{"arch": "vit", "model": "image classifier", "dataset": "scattered letters and digits in many colours", "train_examples": 97500, "image_size": 64, "crop_scale_min": 1, "horizontal_flip": false, "cutout": 0.4, "targets": ["count"], "num_classes": 6, "norm": "rmsnorm", "norm_position": "pre", "activation": "gelu", "mlp_ratio": 4, "head_dim": 32, "fused_qkv": false, "bias": "qkv", "qk_norm": false, "layer_scale_init": 0.1, "parallel_block": false, "dropout": 0.1, "inner_norm": false, "moe": "top_k", "num_experts": 32, "moe_every": 2, "expert_mlp_ratio": 0.25, "experts_per_token": 1, "shared_expert": false, "patch_size": [8, 8], "conv_stem": false, "layers": 12, "width": 256, "positions": "learned", "pooling": "mean", "mixing": "mixup", "loss": "cross_entropy", "residual_init": "none", "optimizer": "soap", "beta2": 0.95, "lr": 0.0029, "beta1": 0.95, "shampoo_beta": 0.95, "eps": 1e-08, "precondition_frequency": 20, "max_precond_dim": 512, "one_sided": false, "adamw_lr_other_params": 0.00086, "grad_clip": 1.0, "ema_decay": 0.995, "steps": 17600, "batch_size": 256, "epochs": 46.2, "lr_schedule": "cosine", "final_lr_fraction": 0.1, "warmup_steps": 880, "weight_decay": 0.2, "adamw_weight_decay_other_params": 0.05}
Rows from expert 30 of block 5, named by matrix and row number. Rows with one number belong to one neuron. Each number is 200 + 40 x the weight over its row's rms, rounded and kept within 0 to 999. All counts start at 0. After the name is the row's rms in percent of the matrix's.
# up: expert up (model.blocks.5.mlp.up, 32x64x256), inputs 0-63
# down: expert down (model.blocks.5.mlp.down, 32x256x64, transposed), outputs 0-63
up.27,094,186,214,149,154,213,186,206,159,243,239,254,251,267,228,157,187,248,246,195,205,189,195,201,178,214,220,186,187,172,174,157,279,238,279,189,186,232,144,247,140,213,214,226,280,158,259,207,164,161,160,237,196,189,140,163,255,151,188,183,187,213,243,200,254
up.28,098,241,154,147,242,193,157,160,230,306,127,217,199,190,181,195,243,186,109,175,106,151,240,188,168,207,247,224,203,293,180,211,214,223,184,171,190,296,188,220,227,146,153,184,181,225,163,239,151,196,301,242,197,215,235,140,198,224,209,182,162,203,213,199,171
up.29,099,180,203,181,202,204,235,74,245,223,328,175,274,195,204,144,222,147,217,163,160,217,193,201,97,182,177,208,227,227,261,229,231,179,207,263,202,107,177,185,180,239,213,161,177,149,197,239,305,210,276,179,143,202,213,159,162,235,241,217,263,208,142,150,200
up.30,107,212,201,203,177,175,237,175,267,168,281,140,178,182,250,198,194,171,204,225,258,238,170,217,188,235,108,122,220,325,238,158,208,236,227,253,224,135,228,196,145,195,194,262,241,172,131,164,228,199,180,222,228,197,224,241,177,197,204,181,219,269,220,188,172
up.31,093,194,215,196,206,188,217,167,188,228,157,212,222,197,111,248,263,185,235,179,236,212,189,156,197,215,212,190,221,145,174,183,257,161,215,245,227,174,142,184,164,171,251,131,175,209,161,201,223,180,197,244,316,198,254,162,138,133,239,239,168,257,222,201,260
up.32,098,139,110,223,229,128,276,226,142,210,225,156,209,262,155,198,271,142,190,175,245,209,253,168,182,201,229,215,131,164,227,214,146,230,182,230,259,257,183,193,220,177,237,249,191,168,164,209,241,186,195,175,206,175,178,136,266,200,198,190,108,198,197,186,270
up.33,095,184,217,151,212,344,203,222,221,177,208,291,228,203,316,184,179,181,156,179,205,197,189,160,149,226,191,164,219,249,192,246,98,172,303,202,163,243,193,203,211,189,192,183,224,202,185,256,207,259,237,219,214,230,189,239,147,237,151,184,247,182,185,207,155
up.34,096,168,176,278,226,208,195,162,236,242,190,213,164,252,192,172,281,215,228,219,164,204,173,251,204,180,160,203,179,179,204,207,218,212,216,238,186,168,213,289,167,183,262,195,285,239,182,193,166,203,195,216,259,188,278,229,191,123,150,237,215,235,113,211,217
up.35,102,286,210,190,98,94,212,189,132,172,189,185,146,201,156,260,165,176,233,282,231,206,181,222,214,186,153,199,274,220,175,245,247,183,236,220,217,134,222,198,179,159,175,253,187,190,194,253,132,167,242,234,248,173,175,143,146,227,173,210,69,217,166,181,220
up.36,090,240,229,124,249,152,273,208,217,172,210,231,315,223,274,186,231,195,257,257,204,178,195,234,202,150,227,183,188,245,236,255,286,223,267,164,188,240,195,211,203,205,176,110,199,264,172,180,110,182,173,185,186,168,194,189,165,211,153,190,225,234,232,197,220
up.37,141,240,97,170,216,154,158,250,157,209,198,201,105,120,229,217,219,173,170,226,218,184,141,220,177,211,198,174,286,185,206,200,256,249,111,218,229,229,190,183,180,143,188,205,174,201,194,207,232,301,142,162,191,222,196,133,180,226,260,167,180,164,201,179,216
up.38,100,190,265,271,245,224,141,262,147,159,125,188,269,195,211,151,230,195,146,164,239,197,329,175,133,180,211,240,165,187,146,132,215,222,206,228,202,201,224,197,202,239,216,236,208,202,172,234,220,145,114,242,200,243,146,230,145,157,189,183,220,149,219,225,202
up.39,102,178,211,217,98,159,197,279,201,237,197,184,250,246,199,153,229,148,149,232,167,175,84,144,203,223,254,224,144,218,185,218,240,216,105,191,231,201,153,220,179,233,236,165,184,188,229,189,226,209,168,199,215,201,181,132,194,115,246,234,220,177,281,233,272
up.40,099,238,289,224,181,226,153,235,208,184,187,225,235,203,278,191,173,191,266,230,112,216,190,225,138,175,330,252,254,237,249,219,159,183,178,234,198,259,129,241,250,183,189,232,257,228,167,249,191,289,147,183,225,247,232,156,255,202,245,199,203,201,213,141,236
up.41,099,192,149,194,161,208,265,176,245,244,216,223,79,160,165,258,253,202,196,233,214,230,196,189,210,198,246,266,248,174,191,206,196,169,237,244,229,229,191,208,166,249,268,198,199,181,159,303,204,245,130,184,215,228,253,208,206,192,229,211,247,181,266,205,195
up.42,091,217,196,190,162,209,193,137,204,212,190,276,270,158,250,171,181,248,220,180,222,212,212,184,205,207,208,191,272,126,182,190,226,273,240,197,199,196,238,181,222,238,254,152,261,142,191,262,202,150,153,162,168,188,195,145,218,211,293,190,201,219,182,193,299
up.43,113,299,193,196,207,224,224,186,253,164,206,263,226,210,169,240,286,131,285,249,267,148,231,201,223,188,251,221,241,201,230,176,213,222,226,215,198,212,193,163,251,241,182,47,197,220,190,292,241,243,173,262,227,309,173,202,154,192,203,215,234,232,221,226,220
up.44,101,148,263,200,246,178,240,204,134,235,205,211,170,136,273,175,213,236,155,158,200,262,281,159,150,207,244,182,261,261,164,190,228,238,234,218,236,152,235,210,214,187,227,247,145,109,147,243,186,302,208,163,176,195,181,228,227,148,181,183,181,231,163,231,165
up.45,094,242,160,240,230,173,158,205,191,204,92,265,267,194,148,149,112,213,217,215,161,182,156,179,89,245,158,165,179,261,206,178,241,142,207,196,196,244,196,250,170,177,163,256,183,239,127,195,249,231,226,185,260,243,189,221,174,156,188,178,160,177,228,184,222
up.46,111,215,220,196,188,248,219,184,252,196,226,251,182,155,218,224,134,277,163,199,192,126,206,240,231,225,237,235,163,236,194,224,228,197,200,226,209,309,244,194,217,189,265,237,202,163,164,156,256,214,256,101,248,261,161,184,153,212,144,202,277,235,251,161,155
up.47,122,201,115,200,184,116,161,202,182,174,250,218,169,185,249,121,201,146,209,188,193,222,175,225,205,195,200,172,234,170,195,195,239,273,134,138,160,194,223,216,226,222,175,167,236,195,193,202,209,235,117,224,187,196,261,77,203,209,244,164,153,125,171,190,226
up.48,102,206,171,207,220,304,191,146,177,201,237,254,297,240,216,225,199,203,161,166,157,237,244,234,235,127,169,203,173,225,171,176,215,235,182,170,250,194,208,186,168,236,167,199,197,176,210,219,153,223,211,190,160,194,207,188,227,205,135,239,154,276,226,156,208
up.49,096,215,280,186,224,239,160,206,164,157,200,235,157,220,239,246,223,185,200,182,270,156,204,194,197,248,166,287,178,175,252,231,272,92,255,217,251,199,217,251,244,258,240,180,250,148,252,214,187,302,106,225,182,235,138,133,170,193,204,185,218,231,164,253,154
down.27,098,206,195,183,236,218,180,175,211,113,69,147,125,141,177,182,128,233,225,149,144,277,208,164,234,190,233,180,124,231,201,191,144,167,161,251,226,205,230,207,196,198,173,211,225,181,175,213,135,250,178,196,213,173,153,213,203,242,211,191,176,169,188,202,195
down.28,107,181,216,272,181,238,156,219,188,162,184,127,174,217,236,195,244,196,297,182,144,271,192,118,217,120,224,104,235,201,199,244,181,188,189,174,255,213,237,123,194,179,232,257,268,205,184,182,224,182,161,141,190,256,187,231,256,195,217,230,210,150,187,208,230
down.29,107,222,200,159,151,236,190,191,163,246,229,198,174,231,189,296,250,162,171,162,198,215,206,219,238,196,193,248,172,187,180,206,105,163,155,208,164,224,197,128,250,203,204,183,168,191,148,226,130,153,171,265,202,162,212,165,147,222,215,132,148,196,271,207,214
down.30,107,199,189,216,207,211,211,154,166,159,205,224,224,160,203,269,214,173,129,213,153,206,190,169,217,173,222,222,235,206,169,184,179,177,141,246,212,251,245,161,228,203,214,242,240,261,263,238,151,232,188,211,148,214,184,117,242,270,162,196,258,209,250,254,265
down.31,097,182,178,196,171,189,207,174,252,168,230,248,186,254,180,229,223,147,207,233,209,217,185,243,219,198,172,137,223,160,264,210,262,197,224,240,224,238,215,267,238,254,159,192,138,232,270,205,237,148,190,243,166,229,264,137,190,174,206,281,151,200,149,217,236
down.32,108,202,220,214,119,173,147,236,204,215,150,204,232,181,175,173,194,248,276,296,174,191,126,248,231,211,221,136,126,278,213,218,266,184,239,191,142,106,237,227,163,233,201,166,225,217,137,161,158,211,256,191,278,220,238,221,227,201,248,208,269,190,142,212,121
down.33,092,157,159,204,185,174,161,179,231,160,228,187,132,213,206,169,172,219,205,247,197,203,182,229,150,207,144,162,238,182,243,184,305,165,192,157,237,182,245,237,188,196,238,238,126,170,169,235,169,175,94,150,260,169,240,173,235,223,181,164,256,230,216,227,223
down.34,097,217,210,166,217,173,177,232,114,263,216,222,209,270,213,129,278,176,209,192,193,269,258,155,195,170,210,155,168,162,145,223,182,187,208,215,182,171,254,289,169,264,223,167,223,255,205,225,291,150,223,154,144,142,142,238,230,186,233,184,157,167,235,159,154
down.35,096,193,147,194,238,208,226,193,279,220,217,209,214,216,210,175,173,253,173,121,285,196,210,243,189,172,245,194,262,187,236,208,178,200,148,180,135,289,251,123,220,219,243,212,171,154,250,224,152,227,188,177,183,174,204,171,222,240,172,242,236,198,223,214,208
down.36,102,170,153,255,63,245,178,177,142,223,169,207,172,154,107,303,219,233,248,216,256,178,179,134,265,269,175,237,173,144,209,204,169,168,162,175,215,144,260,166,206,233,196,281,199,142,243,231,161,271,210,306,205,211,159,191,156,216,163,189,225,226,126,144,185
down.37,110,179,214,222,210,238,168,221,151,238,185,210,312,198,178,228,201,210,188,190,144,223,261,160,174,201,174,187,151,256,198,177,200,204,257,269,239,229,207,144,208,233,163,182,183,211,140,202,152,233,205,235,168,230,192,203,157,179,226,204,152,214,201,240,148
down.38,107,160,162,174,207,239,196,166,182,174,192,256,127,183,188,194,144,191,222,225,135,152,117,224,183,227,118,239,281,239,153,268,196,222,152,160,117,225,155,225,211,249,133,176,183,129,224,171,162,186,206,152,191,189,195,210,214,262,243,218,146,170,251,175,196
down.39,109,231,187,212,234,198,165,193,180,180,182,181,188,194,286,204,179,227,231,238,214,201,226,257,191,160,166,220,189,164,214,193,158,178,294,151,196,174,191,213,199,175,148,231,192,189,191,226,186,259,201,186,160,199,213,274,210,203,166,202,230,223,211,251,127
down.40,099,190,166,224,175,170,202,265,148,217,186,193,222,230,181,241,164,228,178,242,199,167,177,197,274,195,155,165,144,184,195,197,228,143,204,221,231,219,204,145,187,206,118,192,178,153,225,158,225,219,143,233,210,164,208,205,179,195,146,175,169,199,137,215,97
down.41,096,252,179,181,274,216,243,194,187,188,160,240,288,238,241,140,174,256,214,160,189,136,162,189,197,193,183,195,212,224,260,190,196,209,237,188,241,195,147,228,191,189,173,157,197,196,187,193,251,241,198,245,183,185,276,155,183,266,118,231,219,213,279,281,141
down.42,091,174,228,254,306,237,225,253,214,211,201,175,165,126,172,212,176,120,214,164,211,169,210,167,221,226,187,180,198,205,184,249,202,171,211,199,196,204,139,228,226,166,119,208,195,200,240,200,125,240,170,225,205,244,192,225,233,210,153,187,169,246,196,214,203
down.43,115,176,147,204,220,179,241,162,143,211,235,207,211,199,235,299,266,189,257,223,248,176,198,138,190,186,227,170,260,197,281,249,167,170,184,258,231,220,200,188,227,196,175,112,177,156,225,213,163,199,148,219,153,207,210,107,186,173,242,243,160,211,104,241,191
down.44,108,206,213,232,210,238,189,250,244,156,182,234,301,240,147,288,192,157,240,230,145,151,146,207,193,186,103,270,122,117,197,200,168,217,266,195,253,253,187,213,201,181,127,182,216,250,220,206,245,185,163,205,207,252,176,197,177,246,248,243,286,202,224,193,294
down.45,100,165,115,217,276,210,223,159,147,189,213,208,119,187,251,165,192,220,194,176,161,146,248,217,198,250,187,222,144,175,178,155,179,226,171,256,138,201,111,161,186,182,252,168,182,184,195,280,148,202,180,192,232,226,190,249,261,187,216,237,197,122,248,162,211
down.46,106,255,192,229,238,211,201,231,138,252,148,239,209,234,126,223,119,168,173,249,292,184,205,250,226,195,188,208,174,209,244,173,210,207,183,175,228,151,207,183,183,154,238,227,158,184,277,274,212,237,129,227,173,185,216,173,263,203,202,169,180,224,241,211,150
down.47,101,201,216,172,204,316,216,239,199,214,218,158,300,181,206,237,178,229,151,172,218,178,237,195,222,239,223,206,241,162,221,199,272,165,217,213,193,186,198,193,109,182,152,218,160,239,215,256,210,185,199,173,227,152,159,215,210,179,125,294,254,148,249,260,123
down.48,097,208,247,204,195,149,140,225,172,235,203,243,176,222,262,271,178,176,276,194,199,214,221,118,229,205,247,207,128,224,180,203,172,171,153,229,176,253,157,193,161,229,184,196,191,148,199,190,148,216,147,277,213,220,189,215,251,187,203,180,213,151,151,204,235
down.49,109,208,137,172,182,204,186,166,162,252,217,245,234,223,216,152,210,205,271,203,178,252,252,222,172,139,227,246,200,142,224,229,187,222,198,267,217,159,221,185,189,198,117,196,184,254,158,110,210,165,227,225,170,231,231,193,174,126,204,278,216,152,180,223,210